config = dict(
    dataset='scattered letters and digits in many colours',
    image_size=64,
    grayscale=True,
    crop_scale_min=0.8,
    encoder_activation='gelu',
    encoder_bias='qkv',
    encoder_qk_norm=False,
    decoder_block='basic',
    decoder_dropout=0.1,
    residual_init='none',
    optimizer='adamw',
    eps=1e-08,
    lr_schedule='wsd',
    warmup_steps=350,
)
Rows from block 6 of the encoder of a small segmentation model, named by matrix and row number. Rows with one number belong to one neuron. Each number is 200 + 40 x the weight over its row's rms, rounded and kept within 0 to 999. All counts start at 0.
After each neuron's rows are labels from the 100 images, of 14976, where the neuron reaches its highest value: "top examples" is what is common among them. Only what is clearly more common there than usual is listed. The data: scattered letters and digits in many colours. In brackets: how many of the 100.
# fc1: MLP up (encoder.blocks.6.mlp.fc1.weight, 1536x384), inputs 288-383
# fc2: MLP down (encoder.blocks.6.mlp.fc2.weight, 384x1536, transposed), outputs 288-383

fc1.338,255,206,233,70,190,227,219,149,180,271,202,241,175,165,299,180,186,172,186,102,142,245,216,144,211,188,187,287,163,186,270,191,173,135,187,207,225,221,279,150,208,232,184,224,176,215,214,192,277,196,270,219,227,210,274,210,193,178,249,246,218,190,156,223,161,190,135,198,217,251,215,193,234,225,198,196,206,218,204,160,109,194,190,245,207,165,188,151,179,195,208,232,198,235,172,203
fc2.338,146,185,117,193,150,201,129,161,194,191,184,193,224,225,287,211,242,106,263,187,191,227,280,245,195,233,231,176,193,219,218,226,219,189,189,191,192,336,230,119,239,223,156,194,214,268,217,178,214,198,210,204,162,262,213,186,184,218,239,186,223,194,193,197,169,197,189,215,187,162,210,242,184,226,229,224,154,186,174,211,167,264,148,246,249,186,156,164,186,200,192,157,224,203,212,223
top examples: the character N (41); the character W (37); the character M (25)

fc1.230,202,172,204,173,159,187,248,182,148,185,247,228,83,193,248,211,159,220,234,141,157,240,184,118,165,188,214,184,151,168,199,142,220,116,211,94,168,202,250,164,228,218,192,268,227,263,192,229,215,174,220,209,210,221,186,188,190,184,213,171,184,163,147,248,145,266,134,247,191,261,216,203,222,258,190,193,156,181,286,137,186,216,151,266,153,203,235,215,179,228,304,252,218,211,168,236
fc2.230,155,164,206,222,167,179,136,181,208,121,152,174,263,226,165,180,204,236,239,205,227,129,149,225,126,150,222,177,175,292,154,227,167,192,172,251,204,197,149,236,196,193,245,145,207,157,208,114,166,157,161,150,149,162,196,232,177,149,182,201,181,179,270,195,215,221,328,195,193,176,101,182,135,175,196,231,193,162,169,259,295,173,240,153,130,231,149,221,205,197,169,169,196,184,139,190
top examples: count: six (54); the character W (26)

fc1.529,194,245,146,174,201,181,172,202,143,237,210,222,150,184,244,182,219,190,154,205,185,206,192,140,201,219,186,251,234,144,186,222,153,224,146,212,160,140,199,221,179,229,172,191,228,250,168,218,226,198,198,217,248,187,154,260,237,199,174,239,228,216,159,256,179,67,191,147,189,164,252,232,239,215,240,188,268,190,176,111,194,236,252,182,234,177,151,216,194,196,175,268,255,77,114,208
fc2.529,204,189,263,185,223,192,135,180,206,116,129,209,295,247,155,222,231,146,140,247,235,221,258,267,150,77,223,205,204,182,180,252,287,264,176,246,188,206,194,207,109,172,211,200,180,132,176,175,139,191,157,270,263,131,322,161,205,210,220,199,183,187,220,210,244,124,175,241,223,225,146,188,192,216,178,282,124,153,181,189,223,201,134,251,160,265,180,164,226,222,137,194,191,261,159,219
top examples: the character 2 (32); the character Z (26)

fc1.255,209,229,211,197,117,160,199,184,164,246,220,168,210,181,275,130,255,211,196,223,187,194,161,170,245,193,148,178,243,218,304,244,211,197,254,180,218,232,231,186,224,256,213,204,194,168,211,205,215,215,273,195,145,243,195,221,204,186,167,228,178,198,205,174,221,122,192,115,186,155,230,236,255,240,201,170,249,229,186,174,229,343,207,226,234,137,199,187,207,148,169,146,193,167,148,199
fc2.255,276,171,201,187,228,209,205,155,168,177,194,270,218,237,225,201,206,252,241,203,179,195,253,202,209,194,214,172,232,291,167,220,129,259,177,247,215,182,199,240,199,277,170,176,211,180,194,147,182,215,219,245,257,198,215,221,143,193,231,207,208,210,299,278,241,98,235,232,191,231,116,239,232,221,157,237,168,155,183,266,192,165,190,232,172,279,220,243,161,152,193,186,220,158,156,231
top examples: the character X (28); the character 4 (26); the character 3 (25)

fc1.57,158,216,178,206,139,152,274,206,207,105,200,142,197,190,249,267,170,224,215,194,238,199,195,217,160,209,194,148,170,189,94,208,284,196,177,187,201,241,184,172,187,222,190,199,179,209,233,235,194,145,222,169,258,196,183,209,223,198,184,165,161,165,157,233,222,216,131,280,189,244,225,219,205,230,277,170,181,152,261,225,235,191,149,259,166,250,244,236,268,220,313,187,210,226,205,170
fc2.57,130,205,202,195,257,175,91,174,205,266,236,236,248,218,181,145,263,140,249,257,187,238,206,221,200,224,214,218,204,232,316,225,147,209,165,189,204,223,288,249,271,166,185,204,229,212,181,142,211,211,249,163,161,217,205,182,166,205,159,219,183,179,250,157,204,200,242,168,213,211,145,196,156,169,201,182,210,216,174,203,226,230,224,163,196,137,175,152,130,172,97,206,194,207,218,212
top examples: count: six (57); black (41); the character A (27)

fc1.64,199,158,210,149,227,173,297,183,134,123,197,150,196,223,228,163,229,217,206,215,206,199,189,247,214,225,162,199,238,235,286,202,205,149,159,198,232,252,302,175,195,182,243,282,184,308,232,235,157,158,239,243,153,257,225,203,168,125,213,258,180,245,184,262,185,164,187,212,226,250,243,215,248,187,185,192,295,218,212,225,140,174,198,266,203,254,243,203,244,224,240,258,199,200,229,221
fc2.64,161,150,176,181,265,213,134,199,260,167,183,177,182,156,271,247,216,99,170,238,154,209,199,308,203,187,208,231,221,158,164,184,236,203,257,235,184,224,191,250,221,172,234,211,259,156,198,136,172,220,170,238,138,192,200,262,228,146,190,194,184,218,233,204,229,231,226,221,210,207,206,266,149,141,205,241,247,219,132,215,190,218,227,191,157,214,191,169,226,237,188,222,230,184,298,182
top examples: the character T (26)

fc1.753,173,221,172,195,208,245,211,236,232,211,233,235,100,190,222,118,172,172,197,201,148,238,233,215,187,190,156,207,184,187,247,168,243,240,207,205,263,193,224,251,167,207,165,220,202,250,184,275,154,229,193,189,232,199,144,158,208,166,224,213,237,95,134,184,129,186,156,106,191,190,223,128,158,206,201,186,197,191,250,141,100,196,188,264,149,139,280,173,194,224,191,274,198,172,154,252
fc2.753,208,138,209,141,208,142,262,177,169,208,195,221,249,214,167,253,184,325,200,181,280,238,200,212,179,258,192,201,181,290,194,193,260,237,206,225,222,245,179,171,212,150,203,219,221,221,227,113,254,152,168,188,234,237,144,237,139,178,204,152,199,245,266,180,254,201,273,187,197,226,99,269,264,221,173,245,182,169,141,179,209,197,175,189,259,203,227,189,188,196,262,230,252,224,269,169
top examples: the character 2 (26)

fc1.618,192,210,149,126,203,222,207,158,258,218,151,150,211,206,230,208,197,151,222,122,243,257,262,242,189,196,213,151,245,191,198,209,261,131,212,175,269,217,213,165,200,236,227,199,253,216,234,191,207,221,180,204,248,261,250,203,165,145,213,194,206,188,174,276,158,291,236,240,244,265,186,214,167,204,227,253,243,183,212,230,111,168,196,254,238,241,196,161,221,263,219,214,200,235,236,236
fc2.618,271,223,229,178,245,251,59,195,260,188,151,308,148,256,209,252,237,148,186,181,179,220,234,192,199,192,204,255,205,165,174,235,209,213,207,198,83,107,226,177,208,240,193,203,189,201,181,172,161,229,246,220,251,223,200,218,145,172,176,196,219,175,234,214,188,145,191,148,164,152,183,182,179,283,236,179,166,154,133,114,194,197,186,175,178,186,195,135,176,218,140,217,248,181,125,234
top examples: the character N (42); the character M (38); the character W (32); largest: M (25)

fc1.741,223,211,165,120,166,272,178,192,268,167,184,271,160,211,262,222,205,164,186,215,233,243,196,224,187,147,148,278,233,205,229,164,180,149,171,187,231,216,251,216,171,159,153,232,218,152,129,178,201,216,227,203,216,213,162,285,183,145,142,190,211,158,204,218,127,195,228,151,230,240,250,221,153,250,272,203,253,168,178,114,144,209,150,233,203,155,219,166,183,220,226,191,224,173,130,245
fc2.741,254,112,210,248,180,222,232,211,167,203,189,213,222,230,171,229,221,254,177,225,228,159,184,244,183,211,205,149,194,177,141,220,236,272,214,255,211,196,159,170,184,261,264,178,169,132,177,168,202,179,122,154,215,157,285,178,283,225,187,169,157,235,193,185,237,169,92,259,219,244,137,224,172,196,164,186,181,192,230,208,265,266,179,167,239,244,144,228,209,94,144,263,237,168,143,163
top examples: the character 2 (30); the character 7 (27); the character Z (25)

fc1.646,185,170,215,183,161,249,195,204,162,193,198,209,182,186,238,211,232,129,180,224,128,84,203,186,167,215,196,210,204,228,167,249,220,154,200,223,222,145,130,151,175,275,233,158,184,220,226,211,236,226,253,247,151,184,260,245,263,159,188,229,195,272,203,218,205,127,213,187,181,127,219,214,265,174,189,150,191,192,155,171,215,254,260,233,177,244,205,241,194,161,157,138,184,138,161,189
fc2.646,199,201,249,235,249,178,242,172,158,186,172,196,138,238,244,220,236,252,230,209,187,235,219,180,209,251,171,210,171,268,188,163,157,210,154,213,200,202,173,279,219,234,178,243,258,235,208,132,129,198,226,249,198,243,207,241,179,245,167,214,173,281,258,252,225,218,229,236,207,213,148,194,232,185,172,207,169,126,208,289,222,142,218,184,208,275,254,267,141,143,181,203,227,168,218,216
top examples: the character X (34)

fc1.233,199,191,222,157,136,144,196,161,205,262,212,201,182,225,232,252,205,189,192,145,182,219,219,184,175,134,228,213,174,225,232,142,253,171,139,182,274,161,232,149,193,198,188,189,95,176,166,196,186,192,234,181,220,130,250,200,150,171,202,183,139,147,169,200,168,200,128,198,178,226,183,104,243,152,225,232,219,222,258,222,149,173,185,188,195,237,182,159,213,179,204,167,155,218,178,201
fc2.233,233,171,213,187,206,225,163,176,247,216,160,187,236,222,176,204,189,228,231,232,257,231,162,201,206,274,176,184,188,239,236,217,194,221,217,178,167,202,173,159,153,149,200,170,210,201,228,228,215,149,162,158,222,268,183,187,173,242,208,199,279,139,197,150,195,153,297,190,132,213,148,211,115,292,166,186,192,139,160,236,242,241,231,190,204,151,202,213,203,187,229,258,202,205,225,201
top examples: the character N (27); the character S (26)

fc1.681,241,212,151,190,34,180,156,202,221,195,157,171,219,163,261,185,189,187,236,151,224,86,237,212,160,191,173,194,198,178,185,251,210,230,199,175,229,192,283,96,165,288,223,151,225,192,169,205,196,188,244,206,218,127,208,190,242,173,242,200,134,190,214,249,217,146,155,201,209,170,202,176,204,214,201,118,254,197,215,216,209,235,246,225,158,187,164,195,248,175,213,157,207,216,193,167
fc2.681,282,233,212,174,267,216,143,153,163,176,147,185,207,222,257,220,180,202,161,126,214,263,222,104,229,161,192,274,164,211,223,235,144,220,239,208,192,192,234,214,179,259,299,205,210,220,179,142,177,209,234,197,156,179,244,213,193,173,159,220,160,262,218,223,220,282,197,217,156,180,144,204,227,219,148,136,201,149,214,268,180,137,188,192,128,234,222,194,174,204,164,143,205,234,269,202
top examples: the character N (25)

fc1.291,158,188,172,120,231,234,249,212,189,215,160,133,172,155,255,156,225,72,175,230,115,120,189,195,145,219,193,222,211,200,178,189,210,129,171,190,240,155,200,196,208,233,208,165,192,227,195,218,214,236,254,241,220,161,207,217,224,165,188,243,238,203,214,273,206,175,215,171,230,220,261,212,248,149,231,209,228,222,209,165,182,198,223,272,231,210,251,150,224,226,172,173,177,176,175,186
fc2.291,213,211,192,286,249,162,209,221,138,195,205,183,207,196,219,204,180,240,232,231,159,236,169,222,221,244,227,179,205,273,181,173,153,270,236,189,212,181,154,260,214,234,171,227,240,191,267,136,172,180,152,232,144,225,192,152,224,247,224,208,191,291,234,191,232,228,253,192,194,141,127,193,252,178,176,171,158,177,212,272,297,161,167,205,195,240,239,319,167,217,169,186,188,181,221,214
top examples: the character T (27)

fc1.3,151,234,168,150,131,156,210,220,214,192,251,157,169,160,227,197,209,193,203,205,220,215,119,227,160,151,202,121,174,117,170,150,266,190,225,150,143,173,176,163,167,158,165,199,168,179,188,234,220,162,245,185,219,237,198,173,295,195,225,172,222,185,180,149,219,148,149,243,216,257,267,222,234,222,218,185,151,228,188,157,181,173,204,277,239,159,163,182,261,258,249,182,292,139,178,238
fc2.3,74,234,211,193,260,150,103,177,193,200,246,258,216,177,208,204,196,176,318,176,140,207,243,270,211,156,241,200,248,295,204,212,158,187,180,209,202,230,282,172,271,220,194,212,301,243,154,115,242,219,146,180,170,172,199,222,147,186,213,226,179,231,233,213,245,287,224,183,205,174,195,192,178,189,149,152,162,209,207,194,177,184,280,215,163,162,198,181,146,146,136,211,159,209,243,194
top examples: the character X (25)

fc1.196,108,212,213,89,194,199,233,196,192,210,244,256,155,200,186,251,157,168,195,204,168,251,174,159,230,168,169,220,177,223,203,153,148,149,163,209,222,153,222,230,242,188,177,268,195,180,218,222,228,189,167,157,152,151,187,226,146,159,185,175,223,200,241,260,89,224,188,161,215,224,216,131,257,231,287,280,242,262,221,217,145,237,180,203,190,239,212,225,214,213,267,252,213,165,115,284
fc2.196,193,223,128,219,164,164,228,190,237,206,214,189,162,141,215,138,207,152,208,240,292,185,217,276,200,231,203,161,262,227,196,184,226,248,236,147,177,175,308,101,223,171,190,165,223,203,196,186,178,190,167,171,215,181,180,116,177,199,230,189,195,208,241,98,251,208,169,232,208,238,228,250,176,194,257,181,178,228,130,163,190,217,126,210,277,171,240,187,237,236,183,216,237,191,199,158
top examples: the character X (27)